From a checkpoint of a small audio frame classifier.
Model: 14.2M parameters, activation star_relu, layers 12.
Data: trained on babble in 24 made-up languages, each with its own sounds, syllables and stress or tones, from a formant synthesiser, 39062 training examples.
Rows from block 4 of a small audio frame classifier, named by matrix and row number. Rows with one number within an expert belong to one neuron, the router's apart. Each number is 128 + 24 x the weight over its row's rms, rounded and kept within 0 to 255. All counts start at 0. Numbers have three digits each.
Before each expert's rows are labels from the 100 clips, of 14976, where the router gives the expert most weight on average: "loudest" is the band of the loudest frequency at the time of the peak; "responds to" is what is common among them. Only what is clearly more common there than usual is listed. The data: babble in 24 made-up languages, each with its own sounds, syllables and stress or tones, from a formant synthesiser. In brackets: how many of the 100, against the usual share in percent.
# router: router (model.blocks.4.mlp.router.weight, 8x192, trained with AdamW), inputs 96-191
# up: expert up (model.blocks.4.mlp.up, 8x192x192), inputs 96-191
# down: expert down (model.blocks.4.mlp.down, 8x192x192, transposed), outputs 96-191

# expert 7
loudest: 500 to 1000 Hz (47 vs 21.8); 1000 to 2000 Hz (28 vs 3.7)
responds to: /æ/ (80 vs 22.5); reverberation (65 vs 34.6); prosody: stress on last syllables (44 vs 20.7)
router.7:083098126103151104163123114131094092097121119146172116114108132118136159166110108108074147160106134123177120116122110116117118099109130139089153117122147161121104143107107098172148111126153096141126190094141104100138140132138117091121092118139094150146168128095147111161121117068104161175
up.0:125141155134109085141111121142095088141133126171149122127110114139113163121140116134154101147117129163115123095124129109097151082115124093125136106162106163130145151162134079137114165110135121165127161134162092129114147098127091140104148166100081112110134100111135123140152149142115102153
down.0:182122133145058127093150138109130157118146107135131094121126144107146128112143141108143145083120127162170114098180117125157126060143117094089146098126164136105176149136163109143167123138130106118102160168119147147150146145134130126128153099085135138148172140141098104102123117107132164115
up.1:110145134129089169179060067164106129116110123145111135088102161123142112130164101147098128141131109109150142146115141120155137131160149177122177143161109127105167136137143125145117152150168118120109074111176115109126125150130124131099104122124087119103122075165121135100163129122140091146
down.1:149106140131159092130149113120128084127162109123128171182067134154159096146146152153134134155122151140101120121104067113150109138100122121127119136153166149134141128123105173100152132111100105129148153156133171138129131105125135058124096120157133116094117160137131112125132110148185095136
up.2:125106140128118111132165162118121143092145100143137106112092129163116125101101124133129120119133157105127123159149149138118123128131118133156134180161158127133124144142155118156117131103137107140129149114156127143107130173117162159108096145138106159125152143129101171128129052133069096135
down.2:082103131136136122163139101136105113101136129129129101111124159115168159133133136132133140163139117095086138090115141118144193117132117150101119124160114137113125155131141104096113175152146133136115156129137164097127143096083169148150114134155150130162125151109163170089133152110104114150
up.3:120086091150106090142111123139147119120119120114095130144115133167157110107128149113112106089092126113128144115086149140091151096090085099107094181131110121086142071125150087110151125122088119127131149125111177089158098137170134121157122128144119180113175134122111167132153135138121154130
down.3:087144088103100089126126136147133139104094134127147139144135121133109108146142099114132104117110182100090155138124125127117152107089140104118108118166122130174129110137131157159131138133112096112087134125097125135153130126136130103132134134107138123121101113147154157153128129096118196134
up.4:137113140101105142124111126145124126133108113146143160166072130108138113131132085182171114173145147095154143151090147163118111103132135156072121091123124152099072102115111120149155094116136100108156186101129148111095171104089146142154123155099143145096108164101162138076120148140126109143
down.4:094130123121147157110146129165126109168130101116133110115114135118130121117089104114117075168161120155102155114145176147116146147115156141128171129136098190104120131112137110125120160159098121147152115133096129159089155094083143114130147129108137142095118081142099086141150149140080157154

# expert 0
loudest: 4000 to 8000 Hz (28 vs 10.3)
responds to: /ç/ (91 vs 24); /y/ (72 vs 16.2); /i/ (71 vs 12.4); /ɔɪ/ (70 vs 13.5)
router.0:109147140132105151095101147158144123116130098162125153140146157136115160108135149137154080137166147150136111138101141103118136081146138147154131124136110153066144120097131136094102098149156136104135117110152160127118097111148142121144140139142127126135111131111118126145102177122125126102
up.0:095141161136149116119120127134095123152157083128093115105065125139105139140130101151121112133154136106141134137129117180090146132166122136115144152089097132084155105155141135159128131154101165138105120123105185135123120169122164156087137139113142083089116176139136116112153129152177116143
down.0:123127133098101115130114138156127108134111149153159146106131102096137156117150178174114138144123087098154127150126124124105120097155118139090121151145087116136140122122119110104122139130129092130090182131157168157088111139153184110174114129120138172132137122137140132095133110137148170128
up.1:127163156135140127111176148132119203109126084138117104139159131120077101117138111115090118159123120123162058172128097152124107123099131103140149133154114105096155129166098107078122149093109116139131138122101128089099133098149121145126121148116121142164095134113141135150151124163138131181
down.1:141099106132121146158135099110118097134140151167121121117103138143113199126117152143143151162150107117127132129121117151190128134133092111119110121122125148142116150117131162104113099153142180141157143149105091139118188125115135113157064108130166089123130100121127112183163186082129106132
up.2:107112076156172113119120125138094149123149109133118170149113141088147120101096088076174058192134134145151088115133121105119119120091107165110185177120144109162145113123130136124130123151142123116129170159146117167108118135141114105113123111106140133125097122114140137139148135163099121113
down.2:084141134149094139153120095113131149113127150147148173082143152136114124153122136170122122124125087144139168135143105095160141100129141072115092091099145116156135100154109110129155150183095069150124122077105121108121132132114126104146179123128146106153134146102146109113181151149151123121
up.3:181104092142153148136117080169157159101128126094134131131106118157129122147095150088128131121123085098122113120121123144092146142111140143100145126139121122145130077142117137143116127136122109131146096125162105167146141130159141122160115143151165190136132187148145114154141133115137126134
down.3:172127142137065079142108116118117089129095108162134117125115096100079118116147142163156164151092106137119152096104158162105146111123132136118142115092120135133124131116146134112151183115134125176154120125121124107104120109132129153097140143124092125137128108121130120115126149119123114113
up.4:128097150125121146145113128140122171110129156110155077108126118139162169136127129143127104102139101179122118155170112078163106144139131155118107103123117153113104116101156168153121147142126154118137110117140115128120107134121140119147165127075096139098126155148157095087155101116141121184
down.4:141092172111116128159109125142135113107170154166166149115142192117149120160077148119103125134150125176119110102122093148125157093083089119141135106144088144123063167102102106107169144125111147134080101152128141151136143145114139136142105155105153109125124078136091156136174168148108084133

# expert 3
loudest: 4000 to 8000 Hz (32 vs 10.3)
responds to: /ts/ (76 vs 16.7); prosody: stress on first syllables (75 vs 25.1); /ɑ̃/ (68 vs 14.4); /aʊ/ (68 vs 20.8)
router.3:165144150085145141148140100087123091119134110139135162098118075139138129137102121092142134129148132119132131114143157118130202118105138085078144137116154092138181128141176155124088127117141131126113125067153087107135128181120135134141115133147150116194107146109073129126152134117094132112
up.0:119119143115124093141118097149086107127165123117133117095155163107128108165152128161109117121137113132094114142168096145091165135132103101113143156155093134128136107128167147144106138168124152175127200140104162123117077109146150126141155176111129108143091101155160063097155123143170119163
down.0:120104109120108145182129148053152074132115150107127179139101115154131116105147122164184127130170100099159098111145111123121132111141150085086141138154157136170158092164120137138129137114143116113122088148125088131147121122131154138110102119119119114162146112147089131109117134096136148115
up.1:134126094125133093191094149144125135147091166126099143153103135129096105126148119118117161152158149116118137133136131140114170177090107094123119131115130098155112125115123114155156111091113162169122134119104125140106145142137153146130113135175127120165123124132110128122149154162179138186
down.1:144082156102107150138103127120130182134139150120128116082143143089145135119126125118181106106100080124166063089168155142139113099110123087142141133105109156154141109157108153073146126127104126139111120144109125099135109125124135185122141118104161139145121145129116118110109124114142170107
up.2:104145104130161135118164102131122141150126141148084134163137135141125114129141131105151102126068142129139115127149185099141114152162077134090118134173131152105121128149148134105122136114091124138131159112147124148119086158116110085084144094103190151116179111157131106134140097137111158119
down.2:111154152141114114126112152105145115143162109090174115125112136166137149118130167170107142114118148132129098100155100082132183143107126126095141112103147135121129121141124111130082139134108125155162125136133112043117178106159102120114076145118139183146145113148130081144126089111120115120
up.3:148139101126141151083130054092126112117113152110150139118111115155122093155143133088088153151119105159091137118087100166153129133126162117136139115108076143136103144161150122089114109154148149154136152162122118174143087079142133116132091133128118146137128142101178136122140154141113167138
down.3:134100129149135118124116191121124133154118134122104141140148117120133135132119183142180077115115095168129130104156117096156153086141114110193112119147167115079150179096140143204144130135130139141114142132134114112102132143122087174137109107093108081135120146090117129186107097101127115129
up.4:148148109147165155167114113122122120143135127085131137085110159107123075126145120101126146104138109154097121125125106103169123166128093150147144158121140114143150132148116182132113155133111161120112092125121122115133136112122124112127105117140168096096153086138148091111148122120129086083
down.4:111099118141129098135140138124125132145139131149102175125148171163154137138099135158121147156146171146136156095165136124112132095131085116129132121081108105127198147106166091117125104128147133118113146130158123085088104134136119110126166154115106134105115139116133116128143137119131164102

# expert 1
loudest: 250 to 500 Hz (57 vs 25.2)
responds to: thin (high-pass) (45 vs 12.1); /e/ (43 vs 14); /aɪ/ (33 vs 10.7)
router.1:084106129139159121142155089160142146098114110123095101103102121121100107115157112074138171111115161109162150108133157146172125155133143129094130104136101113108094101112093134111157093128145145088124119095144099127133122128145100152096105169152118168126098207139142162138123149124106128137
up.0:137111113138109099142086173139144151128132136199132124145131108094087110131149096169088090117144116146129110162174113077142116152136148178148174109080133117165136139162129111167158144124140073138106128091115101119137128098175165154152132123115161077124117153107095116133118089109146129142
down.0:127175089100101111138113158111139136094137128132114114121119155135157145148098119146107150125123134143132108147132154146117163090115096123149135158145108139134136107134147150157115157109097150148142155180125151152091145121124117132144103127093119122098131139140145110129167141171118131148
up.1:159108106116107151123114144103140163172131125117098136130156130170109092146107123127148185113121148086086129150128131162138165143094121138100169045102132128111115171128142092104151139088113164101171174140133133153146156131114085123149144146129154153116134154138113126102113114144105096116
down.1:154106103111113124139115104138097092126068132127102128169161133163112099144164151204132105092119136132127101138130141102095090110145129148165134113126103099142155133159117149103154175126134127117151129150114120124176134144094149128169132077111125110157129085127153089076121079171123140124
up.2:151142092142151110119126151134161131148119147116129179131157107095139116180151120157104129098090172123178089092115130130116147152121126144076163160136110082131081133124125096125109141173128144150144125127108079101122091157153135158160094134131121121171131115154106144117148127118096153145
down.2:135154126178169141117117103096142126104146192112146077118129112175122142154087148127158094186134103142111131115145111133179110136141128151142088112127137149110113120102140094117113125138099147124141083098137115114124097105114089124125084140120114134144159122114168154132075115148138125114
up.3:176135132147129105130135137143136080108146111123095144098127189167109136083127139155102162113133160139142108113165152126100168131135127096147100175105135129084113117113118170107115096124086121132147125145151115151102134121105101120133090157137116146169162126144152140102138140117181127123
down.3:149136131155143121130119161108127147137116100125079159114101137143105085140107121115161115097150145178159187106177094135087114150144177160126126147130090145150114145132119132133106118115111147095101129163106136128152110121166122091136083128125157111110101101119097147126090099145103122158
up.4:131113128096079133147165137177151119161136152107137140130124123126120169127137122131129151105121126103115112079134142145153141071104141142103109133116112142105138111087141118136164105111102118111135145137180129118095082145126159091138139088185111112129091100150164124091117176104123127136
down.4:134114133108158121121116153093143073144110087108148128150135165143156138089132143102157111157122084125103114143145127126146104141158084100170120144156146151121105108118130113106153102102079120138138136146138145108130144108114087097172095094159104123093118122139119124125123112101132146108

# expert 5
loudest: 250 to 500 Hz (51 vs 25.2)
responds to: prosody: stress on last syllables (44 vs 20.7); /f/ (42 vs 12)
router.5:116176139156103125115111137067146138129149160098158149144111124119110135113138073124149094091146159128121140115132118159125140098121114132175142144152177146122107107112128164102153149136131130107156151135108179150134106161137105125108157079131192118133121113089172128090110127110136090124
up.0:124160102102124188137124119135088147122139152090084111150125132163107136144095149088131111134098110156145127149112137140141137142129111146095150105167130137122159118120164095115144135172113145112146148135124111140146123103135185078132112145149124142103085086041146158124124146102127137156
down.0:150102115134147135099134121088137134149139148088125134113144146091174126156129128125148131136126107113094111134117133115158138097136118136130124103125115129101132120129116137120108121088143091083135161166122108137095139149155110146149123144116150145164165134141099100114132127168107126091
up.1:135133131093112148141141104125098121094123149110162129116107166128124083116117162075192125131150165157131112117156108138168120125114152114165127189148146104109095126078146141142133138112137104142130122139114157108128169118139113146127188115098134122140114088084135135088115105165137114140
down.1:098091106117122122118145079168138108137174175136088135091133106135135140094124162090138150118136125139132154147157118124123127096163121086105167120127092152129122153128140108134146130135137134152139159119143097137127077144119146171164124121166147139127155101119151132106154120092153116141
up.2:138103105148078177140155136111113161123138113095109100141149150143130092133132089124131139121132066138125163155152102102129112159106197052087159135091121129129113127144163108140162111103127143096148126141108146151118132128159167116103102147137116158127144111150132167140121100111119092143
down.2:125117161100126071138173099140127111120151159125091140106106049136104137118114114141160173114122150114117136147175143107118162159114114141116145109124124182094129123136128144144138119161116155128150151169125161135120121118165083137126153136151129145147112120139144109158132132151117106106
up.3:132149110130142131150120156125157135162115116137151144122121133117146109140106044116144133116138098139140118132115117137150126127104170138087107112137123128123181130145133123193108093135117101122140120106097161133086139105100136143082150128087080142133157085066167138153135112118091142113
down.3:164130117127123123127126083114143127092123115144131107143134153128159147101138197114135145135162145138121094185104127086113082134094183156099134142139131114137133075088129087146154107133150104120129110144105140103177163123152107110110119109153128124155131114113150180142114135124121100109
up.4:136111106114090159132095129104096096146102145110059122139148152124168145072139116159105103130138118088150181076104129097124126120124162120142093158151129114121129103131167112096110141124135151120101117132090128110133113093125163144160130128145088108095150161081148109110152105104127110153
down.4:121131139131072147144163089126124148154139145127132171140116139112091095155115144131126143119133119142164098170080151111124114090127100181098162129076156165069161147128124127138135125118093141166143196108061104152123164176162100135136138124160119122153145129124112150133139117134131105114